From a checkpoint of a small CTC image transcriber.
Model: 6.8M parameters, 32-pixel images, arch vit, norm layernorm, patch size [4, 4], width 320.
Data: trained on numbers of one to four digits printed on busy colour backdrops, 147500 training examples, 4.9 epochs.
Rows from block 5 of a small CTC image transcriber, named by matrix and row number. Rows with one number belong to one neuron. Each number is 128 + 32 x the weight over its row's rms, rounded and kept within 0 to 255. All counts start at 0. Numbers have three digits each.
After each neuron's rows are labels from the 100 images, of 14976, where the neuron reaches its highest value: "strongest on" is what is common among them. Only what is clearly more common there than usual is listed. The data: numbers of one to four digits printed on busy colour backdrops.
# fc1: MLP up (model.blocks.5.mlp.fc1.weight, 640x320), inputs 0-106
# fc2: MLP down (model.blocks.5.mlp.fc2.weight, 320x640, transposed), outputs 0-106

fc1.161:119091157091152107116113130114125155125065123161117059120147096085090125107159094111113198171210104166120107098111142117153174174111127082094140122147087120105101176074202175107171162164154155107148084107145134115175062145155133123162074176152158143163120109054094077188140080146111207141082180087112133096175126163123141
fc2.161:137165155158154197187211154146104124146125117127187158141118127173158132132168226147171112085057081091128125152142111144159077130129118142097107129157120199167209111158105125137132085111147098123114127132129133153118132156096155121144116100108110096157145147190156123168110143140119073124171126143158121078149139133132117
strongest on: first digit: 0; last digit: 0

fc1.573:103146116118114142115152129127047122128188083118150099109129204141134124140104134130119097129191143116085118170107127128088068101104141144157109126114131184123101185123108086094107176149139161090062088185131127101174155137081148106158179102084081127093074106121136103182170158123112132093083172126064105123190114141133190
fc2.573:095053125167196111098119136104116072073114133158077120083087120090118094144130146094135159101104133120121118105161091168111148117232119148095158100143099125215153133127076080093117121065129172124101176100108087127055102106112092158126021147157114108050126158127112148142160141179166135065150107132067145123170131161134093
strongest on: serif; the digit 8; last digit: 8

fc1.431:137186142095127116136208151125166121133156136114121171128110135107124123118125128144203124149096078122144157134131101142147093126116107131114128146237122122116091090150140098107164130107114199115074118116128101148154141153130127133102086048155142147141215081116101131124208124154099116098030103124121144049138115082111112
fc2.431:136162105103096158091125067155096122146217139089099110122124113142136100139115120084111147149122089136143162126104189125125119129123156157121147136149124080112118144108164085249186118094068141128040076094100173179131140124197113131128141148113181117101066159185109160151082129187131149150111116114135149184114142173151081
strongest on: last digit: 9

fc1.380:108207128117192212120125153127152079132176148116101105113118101113129114123132068106107122128153101152120088132177082120094072130168088155085089152154129122091087188064115087133148144144148158060160136070096184112124205149163110183143085138116099100135129126153171103133154110111191167143144112125113164056095095121183154
fc2.380:153084106156085129090120126122127151096096124115107113161095139151179132177102096138109106130111087169133149127106166146163078159097122105155163127169118159154164118177172076162129168137125084092100139128107154170173077104139167160143161098130138093129099167119097181130117177190162110200176189091101127130088110112188117
strongest on: length: one; on a plate; last digit: 1; first digit: 1

fc1.594:119149113132123083096110132097099126128126185147151090163136145093125098082107128056181143107132192144119181130117169093130183074158109156122122103133115161143162149135127139120133170148129125177071169089158145155143157170104093156128041095102149136158129192168158136105025147145143159130124141108101154117146142108122121
fc2.594:171149133127150124118180156139140166155139193073186184105126104131158153104147093157174168177146153127054107120137099136137122136137210123064071198150124126158104051137157071100151101080156074123176116107076103109160135079120106143102136104120127133133131123169070129076093122130134124112155170175146087070109135127154150
strongest on: length: one

fc1.458:144084075156111099125131119150144146134143122119174114131129160161123099139163226148148084147089139183170159120132132146161151129090155106164108193080146141093132135092130113213119177088184157142180124140138161147089129159148156047119123120097182167180084173033126160141121106135131169173142092142120177118075081199093158
fc2.458:137049161127148118105168159178111107119111114083090066135125118112119128174097138129147135162120174136070118167122060117114146184137116125114180194101097111117105134083168107152120159078096151193140056129099094096180151203096090091112184188176124150158143142112126183128081118123104137179128159131101140118095179136107096
strongest on: the digit 4; length: four; last digit: 4; first digit: 4

fc1.607:102171131107122067109116128112145137150132136075133078119138099176091140163107054091140162197139100142143136153161096136086141137114042152148117118126151055153166153117097138164082150097128096089085150113118147074121079152154073149117192146125167093114088127124172143175153122112112116136123120192092139131086120177106187
fc2.607:139062098141106147111120156107166164092100110140095073160175158069119153106085183164108107148142132081168149084120154165160110101155132160147122110138118118091106155158097184094123096134122097116134135196151068197140180159128134165115166187141153123131158072157088149091104140147083146105156172067085095083096142112143099
strongest on: the digit 9; last digit: 9; first digit: 9; first digit: 8

fc1.126:125157079156102177090144117075120163087110062093083103118098149116153107101157105158178141118179127069078107106125159137147048139177112149118114134120104107213109119126131111069130136086125170120083117144151141098171123105109058089182118156068076127172078153129097105107120109110120118114119166169164164087103126043133114
fc2.126:128148105101087147155078153147111137166160092069223121107172130073065145128125181189091136136145069144123117083076095184146148155092197152168124165141113175107124107071162141152101115100184136153145112157102107134106151146094162157147121136148157125131160159084078083138116141192167132100146065093122100157174151104089133
strongest on: the digit 0; length: two; first digit: 0; last digit: 0

fc1.463:111204113127142110149092134129161126125173134082102141124097140154173091095097145077195136125121138099082128108124091193153104106098105124127126150155141103117098115125125161114113098060182174066052125131074177144208121152163083126176120093136115088087168170102126131165108091100162104099130133093150184099138152186125126
fc2.463:116115114146099214195092144174178109126182111132124106132078111146091142131070091130176161128106111150114167094116069115098088132168139164184136124114118141092142139101175149113169120184078119162134168163137148144148153108113142152149148114080105116158119138114154171116120098075123176196161150120111092189088111135097120
strongest on: the digit 7; length: two; last digit: 7; first digit: 7

fc1.17:102145143169149153161148072107114080080124159146126121103138111128132121105105099151097105132147067133090143114157100111091153131128141176139166119145141108120185165138128116191170121125154117131100176145113118164139073096157147108129149132084169126174174142139123092142136076168100139135097168101135110099163105123189174
fc2.17:154095104138129171115147128167117161097138151106182154103132130136136131109096124111113088151107161051123175135103125134088199140132151100096093134132088148159088080123163162127095122120135120094137116127165222128135144129132142190173142167148128138145170099072087151103188150089093154144078127121153083107162178139127147
strongest on: the digit 7; bold; first digit: 7; last digit: 7

fc1.31:105107155194166135096108093162201166140094107145107144179087116118142103095117057100116113137165094103089114143135153086145163136120128176131147107109174074150135154130158134166170107145137095113140115125167080135104134074132137138205076119110124179093069048088128137120114141153153152059056048183083215116129119173120146
fc2.31:122164146119126143091155096067106149084127098101150135131129160156106169173148068130107103131107104121173193135146064112124157164132143141174126153160111169159189131092154117148116114137111162197135172153104117131158130135135093179161126167096118117164130146101138189103086089106130167102136172110145078155088137173114140
strongest on: the digit 6; length: four; last digit: 6

fc1.449:125089120153192115100106123192080202143115146101137096153118145084070127167096130188147058135116114149101139117139181121085136160143146128141103125113114103067096177138185124069099112112111187089152151132107100092103038197170113100135152137143109164099116199113144170177107140136118075075173067099142099103146117130152079
fc2.449:142104136122033131086186141135154158107110141118052104156138140155164157148119088143145105142115158106166191115149143146149130098109157150117176126124117165139153060095157151140189171075168070149090131122102142163128179139091088140134087159108130098150121140106142097088104144123157124126127115212083131148089141146122134
strongest on: the digit 4; last digit: 4; length: four

fc1.308:119145129140131182139111099138174198093102107134128084085177107175155101165090132174140135144127127122085121130118143088101156107123161099089091138123138113148101144161161142122118191132146144177066134122108135118103114170118097124142092152200182091060125128111117134078142171109118162061207156099171174081124097145114167
fc2.308:208111102116162082129123147212186084156079143120095097131166122125161117079115132089094089093126154126079106077192127148097081099156088126111142160077108116083116171147139110174095153082130052122146113132131053086118162160117155112108152078200129138147116179098137163116132107181076124113111120134098076156175167109133173
strongest on: the digit 2; last digit: 2

fc1.557:112105147095144115162110154124147083096136158161114129106167105132127139124132131097162075159099114144190103111134132102070066189125102108128085164164112073116157167136119122150101137125168095106073097142171190077127134099119108066156109146150130141151140104145098134136096153068153167141140109142142112092098140145166172
fc2.557:154153171191159054084118113102163149144129138119060130149105148162142146139205034163146116084081085151116148132159206121161115122093079091177095107134113125128111126088095139119173129155108080147180097112147108179173145120093135117115173130166154081080094100137130098122177123144148094152138158112140135141133110151114112
strongest on: length: one; the digit 3; last digit: 3; first digit: 3

fc1.534:091092061090238148118192210152131098105143142108131118132083107109160093125116163161103125156129125154123176084136112091079169099110136144138080094112128104183145163128123128155107146115176137127125129103083112093157181080119134138131130099176158151140158091104105109086146145096080131107056125063142134137081189062134072
fc2.534:112166115073093136138104103065104106145169133131137128182111127141161091099131123106057166145100119167102080157112137202139201092165199116086092111161165125083132134129091096116167194108163100142154114147169112138147146140162145097091073151081113139091190109090094129123074108072155112106105149121150123079131119127155129
strongest on: length: one; on a plate; last digit: 7; first digit: 1

fc1.222:119142099123150112123124089150063162191117131144096151138117094136179142114171143152178103113147118104023139119091107083057144070104170204049152176075081116139096148089168135175147157092125118136143121141180110058126099165183103116058077168114087114140098146134125164204119138110129167131124159109110120142144160129151154
fc2.222:129125200150109111110156093151133082188123125128130107176128123098176100070119158122163082129094086159061105134140073143109148146150143106178139075112154174063137134090123121115125155124159116139118151128109159161152183164083075042123139168121147092142141115101159110110167140115160130164074094079131178093168133123099126
strongest on: the digit 0; length: one; first digit: 0; last digit: 0

fc1.387:079079085136047187189148088198140146158167091172124143135125168129148114182125107081178126141072149133075130171074143101169112143111069118122162090072149115174194138118182110139094144117112180203099088113149131114104149157114159154084104177130115150111126139129124074158145132156167125148137136130117159105166168110190150
fc2.387:095165142140159160094142145128128180166126092111154138101097101133175073132095121135146075145162116133153125174104131114120172106145185128103062106102155064177169074121106162072123081110098106106118146088124125196194153159126123164148117117091054152136110138163118177168132215169134153116084180119156101167106202095069125
strongest on: the digit 0; first digit: 0; last digit: 0

fc1.472:145149145165141127127138160092174166159152173148124128073127078106105131120135104138150120161190133125119070100176101119083093113087183082148137152101077137124148118159108172157034195085129111155171103104184127146129117082106144124081206102069102142110167116097087145095133183124174126161095115134131124129123110127067150
fc2.472:123064130137129197150108133114160114131128137059035117098090169140163091136101124149081161161137176083103100143114138176120108106156172082178135103143154088188104137129105178099125158165163073121134143130191058158190124056128163107103158110124115178123142160112080106094115209116080096111129145165133153109112106168170100
strongest on: the digit 4; last digit: 4

fc1.213:125122137168156083093148133153148103156076160143118090096130076097141065151137055121148099143174137097145164091120109154210150189115191190161149156194097081141111152159164117123114132172125090106148161143139124106118115127111123120147193176120107107139131149142165171127172190165137109116090162130145194095126180100205142
fc2.213:147208119157148143127136146145131110137096085127121169153204182101100070088105128140146148133198132156144124140175092155149154169183089115083084099159141121135107136152115154108120076094150135151126140073109135075138105083167164119130092137125090116081192109137059095148151166076156112119164075133120123111172188154128090
strongest on: the digit 1; first digit: 1

fc1.61:144128142149034138142112157136107180090137088156116212091080139108159062108148167182100122098155110110169106118103095169108067124081106136148081102097110092089108111099152110163126086174121133089125120196151161188120104117127107129130219101076180148111152076150128106135159082098129128111159178120106131121163090099149092
fc2.61:144152161152133144162164112136110126176122092136098138116099115134102118092144096090098143216059092103161155082147153157184128126055094048103107095164142146173109061127176140116111164108092111121191128144104129149135145132188131100165173144132143136132104151162110085157079179133164163088092126132095127112142164150116093
strongest on: italic; the digit 7; first digit: 7

fc1.616:141107139155158136162140142138129094076106167150143133130141142138152077119127133156147094119128119128135239147062184158083124142123113120173172163181155128169184162144122109122133133145132168119128119120149145072147178155104137146137147106098119129055051106133093196092105066153137153145120124087165160197172217096192156
fc2.616:136118154025134104135076122114152132088164202176138092138083124119109162146128115104111096076146113124146092154101068132105113197088126088103092148121179147133141122163103115127128094101148142201186112112086120123095194150148122137116149152162160142112121119096137152079124095162114141178152155131103101114104109156189161
strongest on: the digit 6; last digit: 6; last digit: 0

fc1.333:077145161139155208187101112132153139085165117078175176124125123116110148107158151118129136151166127197148149083109117095116155191127092111131127115076079118087116137137147127109130182196124156185103137135170128125185095137135042120134126172158107155160152134104133194128113111090186135104130172156109093144126177127135088
fc2.333:163112136138185111146126116073125132120072142148153129137135147081133087148107116136128168093102115131064101093087107112070114129130108138054113154182099115122092107115128171069162148108143125104071147115160081091041120147090083160091139138150139138106101112050162084137111107187113065159126097126137165122140074063174144
strongest on: the digit 7; italic; first digit: 7

fc1.539:132209144182157134140156147148154145143152121092170092115146101138109091166080078204133107136156163133080134121140173126127161039137099140116132115109124138104074144108155132166129147156134166148150152080135161134117126123118153096085125138159141149160108157104058082149163092136082144126105139104143147126064130176137134
fc2.539:122164101068156088126170107211144085121089137084130157068152147130104144104174146123113102110129113162139155109189098158113113174072170116103122149085126148107116138124138146153084104116083158116110101170092123140159155133129151116167142104128166156120127157140134211124060145197084201116092066130124103087153156100089114
strongest on: the digit 5; last digit: 5; first digit: 5

fc1.99:166187164112116143110185024104099141088121154120169113150160127078151114144044099117110153090154067064146162114161105129093150183175084132130161088132093141146175093109081122145169148176143147137145103152122085086138117173117121092112123109122129151133117144143076089105141056133111150243157167075138131141097090149153090
fc2.99:114118111111118091086103159164126100148076199129094137126076172132121151088156128117171165086103150138127131241144118080131156117135164123139149132168134102150153162094137137083113170138130176183143147137065169103110148152171124174167164139096164150084118071139109146110140139142219121121101140083137101139098102149073169
strongest on: the digit 2; length: two; last digit: 2; first digit: 2

fc1.23:099179136149117095138134069157140160133081118125075116179160146141162169148120108102138120128069138136148104117056033176134112147170134184182147140059158139146117111159088169123132116109120144093119134123080144130138120126136096120116105128173131101166107172117156087159158089114151125156091155136117153147196156158128122
fc2.23:064092164082139173095192143136089119196151141107090114133082107109084165145162112130050111119129141140159108116131156114132171144087181105107135131180141145173124066105176131172130157166137092118107104141154164119057115155181078136124144116143108221154168139143163152146112141111120150134129178102087129157093117134084152
strongest on: the digit 9; first digit: 9; length: two; last digit: 9

fc1.401:090137180130184152168171115147136096056147134080186125147099132101173115125176088121083143088154137101109142182103155123103070104115130112190133125126101137111095146122125137131177138085112156210101126141137096100137118165167156165134090123093114076099091173145146135105128118113150168111184129166076123146166132079142115
fc2.401:196096101140100114121076172120167136149171173163101127188188122155135125113116138140120100120101156127087116108133113149061152157100039125109115105100125185153088144152106055141078140102140091097103136135111127138185098149168157053151156111172120145122153113144140123075145134199165085144153143104112187157027149158175094
strongest on: the digit 8; length: four; last digit: 8

fc1.2:101180153171132134142126134086124158167141129172215155117116094102190078155111122097197102083123162111211171148181074165149128143098183158103132127160120110085081130124137100068169057160126151103108094157136158152123087132144116081132128125104151102158158104139159089095105125127146118082081158163121172097131142106092139
fc2.2:120128127023159163122135128109144125096099084109092106125121107123143135115122148161165076157143140100090112160173117137149142134098139083130164166175136095142110155120080161112136104125091137107096133096116120080174093106088153095133182145152119149178121116136145121137117137175045146151089132064122115115057171111178114
strongest on: length: four; the digit 8; last digit: 8; first digit: 8

fc1.450:123140193142105130131083079182106094144126193096096127160089171054074144136133166148097160189106167114115117131171159130170106118103114139139109112155167088155169159169124129082094092127153122112116144089126137091114153169133122139155132151157127096134125157127140097125090082128120153131123125152217139140133109096188136
fc2.450:126081165110137131153161124170158104118118107159100167108153129134189076097115151092175195096191110138139103156138076110043079140146147120136133112152138137124124105128144206106145167104141089063105118113143160110176119093122132073142114109143159113118212157097097135149120149085099093150127146144112097165134111088116153
strongest on: the digit 6

fc1.391:140134097082140108164126110151095098091142152078136185087115118128102075118135198146144135112134176156100108155107083141110059158136083136114111087098150137155099141116127129146138070104147139089127148124228130133165152180068142110158114154101143103078083086141163231111240145136088172147154135119158119122124122172132167
fc2.391:141136115152165068073153086155064072180198143123177159108154130121149163126108146156136122095168123182138117101079175165143126103110123133122065153114154154063041105154165200152125198155133124132162089127121096129119142130185114144082119158131088146191111109122113069088104131120099155188103124126202166130127109104133097
strongest on: the digit 4; italic; last digit: 4; first digit: 4

fc1.85:158148168091107171190142103109123116172083195148136160154185079185105193131138093150131125121122138080131126211110105099146145108082114057155169095103109176142077148141147162083139161132140110176155097122141112137149142209131105131076093149060133096111102141083158156178184115109117162122153098160097142095102160146099181
fc2.85:128115123166116161142153102064152157170136176168112087163171103111102141163151146108100090120128112102094126098166127151141077141186137153139081091186113116143090096127116157101099113109132142101152145154058073137122149075105130122099117177128104129177088124177154092127116125179185160124130098135118159171108071115098128
strongest on: the digit 4; first digit: 4; length: two; last digit: 4

fc1.635:132171119113140168132143083099137043180096151139158138175140068105160165064139161145116122117123144128112098114155158104113126110127162126147143130105163090191169088117134115121096107160122125125071113141094131101097112111112056109135121115104145118143122101140140156099203062118086120095157134141146106176146129146108077
fc2.635:152157082129151156146144173104138105178132123109103165108116112095163192119190150110159078166152165077118072117166158085157099071102129149130144157131167140144086124158151088153113160097140149100136100168128136075102097075182169142130111101105054118172154092156149153152086157139163087150148169132130204171137138138132127
strongest on: the digit 2; last digit: 2; first digit: 2

fc1.373:128132111142134105152144138111085117157110091114147125086149110108103150173137142148069094167101147192165126166165133182142112163095116085170128180192061131134120089198126123111145085145165091196150145108157117155098089157148087069102175111083099121141073100118197125146219079155113128091090122172137151179054123150196115
fc2.373:171107100108039097143138159103183122161167084164112128143147108156149071112110132148142109174169143172117088167093143134142126091160143110164178158143197108062100130058131096158079112120071124147139081128119119104077155118091107115097111126117165111092145188130136162099088117082113119197095102132096119067060124105085123
strongest on: italic; the digit 7; first digit: 7

fc1.427:106115077143153132133149132186095123150125132159207134141162145091192161088163068162086153117144124184122145112103090173124094149072135136032153126172174109129134082096150157143180088114166148118140056103118151137148097099116136113154156143163201087175118098114129132127182104094121101099071047121133202111101130084210129
fc2.427:177145163135121168103203109189190126098109138141122156071106153134062096156163081093097150200120135075084191110066110070118117144158134077168069077097078100108102117154166111135078166094191144134141145113121164128133127131115136082134163152100127135111184118157134105179108077161077087122166171130112107143104051159060146
strongest on: length: one; last digit: 3; first digit: 3; last digit: 7

fc1.249:103126152154104138123146090138107151152101111154122101081103120135168198134119135136166116138121140138085113107122101136170137109184117114051146170130130156127183164090147089139128152077147188106131175084075143135167072168150129112114122168115165056125132177139145150120117151161139149110100119124140150147117134116132161
fc2.249:178125160123125153166103102103083156173063138119140079153116096133084116101138134105071110118106069179086100160087177106138117153116125086080133168123068100155182025098133154147110120089115137104174181137154112125074165082162167122131200145166048139075117107146094108098168141131072103140146159108103120055150197054139087
strongest on: first digit: 0

fc1.522:126119156156111129093128140118113115189141136108140121122183127164128170146169118120190101123115156080126171070079145085082158074090144203149143120146163163125129089116120113162124150113116107106105156143072109124186142139090156185172194055170189129079166086104113160151102150080091095152086097175118110126149152193132142
fc2.522:112188180171136159141143081129126094121128185188161100106027182073114133141078131129096157141184157118118070098161088162114075105148083093191187100102181123080118087114135099045122063080128136106164165158121185139081105114169139088075122079058102156130124097131160104118134182114091126131091146233128142132087121188114132
strongest on: the digit 8; first digit: 8; serif; last digit: 8

fc1.582:179106076137083153110088109120114086148114090106172035113150184148132072144163174118146143130040106080100104167206120180113108127126134087123085099099143103087192139139043080087125233157122108120158139093097149129177121110128077101118079141158123098169093143114121137164139178126170169099161124086124102111102146141138120
fc2.582:152115170138146144164106153122139137127104106198128160164144096131173134132151082135086132184134126138093085193139165101179134084160131173130123076102095048159104135126166122127146174116162094091129148088150175090126167175194145112062097175103096121036216111182135149145130075055105125144135140125059166121146137109072168
strongest on: length: four; the digit 3; the digit 4

fc1.540:108100118142142149130115108088130122143144094127130172122167120136154163096133147101095142164131032069108104162148151105127103070095193053140098176154120139163120135135136133112151143152116116130118171107153169153173116119067136147144045090148118142129124118135142062125129169205131128138121040176093114148126099120163118
fc2.540:178136073109111088104189107190156178129085106186174159141133140167089120138163120104174087095162134127152112130144152243145136175108136173150137116087161059101134096131110165099133156169135139127124162111087104143109083100093129238102131140147076164140102148119089031096160113125083092110178196178146133125119075134136105
strongest on: last digit: 9

fc1.564:138123166077042128157116094081132129154114108172149086074185098062079125135116130113162109129152117113180133146124119135162106151136129173088064099108124131119143175109136156161079179105137096192155179092140208174150111170113103158123146123086147125128096179086158164180150176118194138125112150103078165170108093149121154
fc2.564:135140144151128135100124167144200127127159142071135149111173172191080141114144147159118102087130165103139117074085133141115089089098066116111166092103084101169121125140108135093140133117138129031114153154131134102091146129171085078168136130141150173093102080089155111131136120177097112096141111134177137081138145033068110
strongest on: the digit 1; length: four; monospaced; last digit: 1

fc1.465:139104155176140145135090153156135142145089141122144159137203083121155097064095147091148140104131133180136110126088110150114100084100091088084097142121090132125151128080122168121147125101135133158152178072146109142079158128190112106141137052086106212184105136093105151172224119145181158104134086122089116140130137090162122
fc2.465:134169109080049130131158178125139157108172127125135149145125125102131138137174094143184155126154085109156118124091077115127131206148125175158131172092190152136090096123115129123146139166153104050134097106129131141153089121077075107163151153169189103049158125142089148157153150154147060155164123086141161141072132122099116
strongest on: length: one; the digit 2; first digit: 2; last digit: 2

fc1.359:105114194110078036151154162144151076097094141044132110094063196156136112132077123105142133120131188121088071155169158134097148141145155161131165146117100090127097164122140132195090156064154110122111109124111120095139119189160169120119158103129120131123173073157121136133103125108115128171131110118116159115111078098152116
fc2.359:143140100156091101090137115112102112131114102156122175172166120133128141153111143151057119158102106112142134148094134163121145101139133109131090148128123118088087105201121132142096114184126159096175093154168130133146082151151101114170133189128087144165063070126068147200148150204180136107158133219160123174115112129139178
strongest on: the digit 6; length: one; first digit: 6; last digit: 6

fc1.556:123118089125173118142115098137127133193120131116151152107117146190153152120125161111149099112122189136095109097052156117151116151173090096127117152172136199108104101150104208141146144106151143145102120108174129188171158105117153075151094131133073114186114124095118151071125163033143111178142152191181164089160190122112167
fc2.556:140154139173129132057130109125152129093102142174086151095106145026139129195112141172163094154116134133043147109115081124048131151151142112165109126084175100127192168082134134135210086186075138131104172137144142162176088129144151148133128166166164104125101129170082125112119088099062051174143149092163104105071165147075097
strongest on: the digit 6; length: four; first digit: 6

fc1.48:152132106113132183166140112187133113100107143174165095089179155160117108175103068130171141156115181046103117129175138103198129118100086142120142118095132166189076138093110087084097117146137105143080133139176177116158118135130147167170124167108138118140094107061092116121090213184136167109110164113132125136200124174144145
fc2.48:117173139136171140130186182124180120150109130159160133137125120105204130091106154090133119159178132129092129039204091179096081085051136107143135189164102101128127111189123078124068164135101117172125120136144083130162106101156138143109122137171105071128094178135118110141125132129156113137183087159112148032175124094160086
strongest on: the digit 2; first digit: 2; length: four

fc1.42:100149180112110159120091154104159124135125226124146093089135114188144115135131140125140133142114145098152086149116136156158181102093144151142077137149106139111060098147120099166077161129112105152088106144126114129147120163077134156116154125121157121090161157141121141149073175148140087075129141175173122127131177085180192
fc2.42:130136115098113093151141161072209118143137111142154178125118137130145105155118158133109129141097180168094149159153151107106103094142109101072121165142133105113101066107111163164067094106122158130088116124120115165121110133128076171139149136181144150075168153100156053157142125142123141108126043122153068098156188066153091
strongest on: length: one; the digit 6; first digit: 6; last digit: 6

fc1.343:056160150184113116055147103149164131068130087202144119080132163161139115072165108107183153094134165142167155088104147141115130180136159123155110129081139139158149109130128169121146121137108134170129107096186168117129103157146129140165100117148148140142123149104109215187163070159132122155145169134123105140204135151102181
fc2.343:165136190107084093140139156136101174065156129110169117109138161192221150110127175154142161154121119222108153081125136126058104129119161157129118132164142094153176145100146115157121106075156128185106067118112155127130126090089125141090138134140159177117085137109096087091141157109126188124150121153140150139082088100103174
strongest on: the digit 5; length: four; first digit: 5; orange ink

fc1.518:074148143116109153115180113123116084166127082084134150104086144133122158102115191153155091184112139105105159150140077144147117154155217109121131143139049165138111127140099091133171064176133187136144190122151106121101121147107145149114151175141118073121106144112112111160188069168108107101118103127161120169147115124164116
fc2.518:140133121102162118117125125126145155186178169119152123142158134106109107081135122060128129101087184058100090115158118121160124183137136070146118143167131087095098114105209142184146109104118155130127124151138108098124045101098150093089074150109163156147118091134100090160151134186108128164095157144109076142115137033171125
strongest on: the digit 2; length: four; last digit: 2

fc1.389:183131194140120138151119066182082059118140134160160154150114160095130120163130172128164076131086137159147155119118129176141155137135084125111095085149125156219170154153123065091174111087069186176098145106111176157118113112070104052101097103130137093135088117153098138115155118137083060157130141118167133117118115162167091
fc2.389:156114117093126073136113120145150163171085137102140135165109121129098124144157145131136116139168171150122151154151120134185109113167142085143129097098194143146148142108114184111128112196111100156104112086129140162095149111144093151065071169087117116075092191093150203146073191124151152107180160160135119156136127152167108
strongest on: the digit 9; first digit: 9; length: one; last digit: 9

fc1.537:101117148126101115116097088106072098185078146099123158151150110184135089139168144128106136152110144136139174196121174092112174098082158093170093120129182095133109179127136184079160153141130099162094124096209122178111176143154168108121131111080143111115149160083183124158138109110080161125132104188151156111176104169130175
fc2.537:113144137165102152185094142141173119163093158163125088205130088120143177139093119194149113107120078180135113070135079165132121144156132119165162112140118159157136104147122119160109112130172201157108159100173075105118141128106135167109124118132119127119051108098134062105165090162094122146150143086109125096128046201156090
strongest on: the digit 4; first digit: 4; last digit: 4

fc1.153:112154113066080109115132147175090127172130196128145186118120152195119144125145110073176171086066179143105110135132113068157093111107145162146147129151106159155139169063115119167150152110171117132162151095099117130174099107142141128137136134094104086145150116178146105147119179119140129127118149141120156128138161135106128
fc2.153:100090098089111154126159121125120162179144122087123130156166170112133156089127141119152079122141106145102106131143130097099165138188109149071154121123134092123088134075178126138093121121139127157050120101145146135115122134073082057127143181153152169191062166138123107150125079096153132117137100154168168098125104118123038
strongest on: the digit 6; first digit: 6; last digit: 6

fc1.452:089155174092122163062117112132099129152129096111115156085097173151140149166068076150127144155114132182168121214079154132154156143144095108169117181155096097106087153115097110153106191176093143127096109106144135081173122122158119111065114095157118125114144161120072124111098100080117060149165088142123099122175126116087103
fc2.452:167141150140143062160099163144166132102128108146106091094140117110124131099121163102159054159157163078140067092127164139118172088059141074108104119097120106119152157180123110187103121109128144128165106128175090145127128140103172096070092113172196111079136102098155135094099114129086168033160138084181156134058112125125106
strongest on: the digit 9; length: three; last digit: 9; first digit: 9

fc1.39:085068119168113154187136092177115184131133074095155121112189165166143106102159116143051116120089084128099100120129127096180151081121125104174159115135121157169119113097113128172163154088123146184131126112105171071117114104074083127153061102124086138148182121133154054145150187117095110125168144129169099154226141121157110
fc2.39:116061105092122133104137108144168161155123156138116166141150109132152144131177120168151167110135105126107158173174076100164091104141088180184113115138156080056106103088110129120186159118105168113069141152134116161144106127140143137150129104150082074098122144097112087094202139119094167116098131175132203113121067122130154
strongest on: the digit 2; length: three; first digit: 2; last digit: 2

fc1.397:110104159083136174178111072115086068115159134107138097140065131076089127097155158138184115118121093161096189087161140164131072158149107182156182118149221084210176109114165170126143054149160087077126141126119088134130095152101160097145178086058138182133094127127086149119189109180134123162145160087174129108106110129162073
fc2.397:110095155166113140162093165171164160103120109108094197089084123151143099135102140108072152117109126178107086140101115145129135086094103146120098151090114097119084149157123119156100157154126146130138133094086145126134138119151103125095141165160193107144160171113097080132108179157145125052062116146108109120134139090166144
strongest on: the digit 5; length: four; last digit: 5

fc1.495:148128109126171092142144080123133142104115194117120145154080062136159138140117177113114152207111178173134102070126187157055148113169135137139092048084090074155151119102101123139059124150080127113113140102161149066174145106125148126146100160114132120152175174090120111089099084089157141163115113085135147089106122140139128
fc2.495:138120147122135111090142120186101089157118098130115157085081154159108140106138120191124103092132125155115149088136161139155146129121161119089120154174121152118110169083195088130108120131135140132173154152111157145188116178075147159158046149147107093136192159085157125094142188074076098109119188169136104150102177180106124
strongest on: the digit 9; length: four; first digit: 9

fc1.504:075108077128121085155161129097156086092140140043186117138111161160146114149094153130091159085051079160111152123068086126102210112111133138139147069110136111129111119111150136154070135196144102098121151135143152199171123116146135121122092164144164103153082176147113153146176106116181069131130141106115129089086122121086144
fc2.504:100115127177145078132132121111110159154091145123136114124144122156166144139141132173118122126135119142134104129160155127163147105088157105178101127145124123166089138171118085108131117143127099112134162078134118145147134117120079159175152085144106120106122042041152195171114126149150137156132153124175108107084098143120192
strongest on: length: four; the digit 1; the digit 4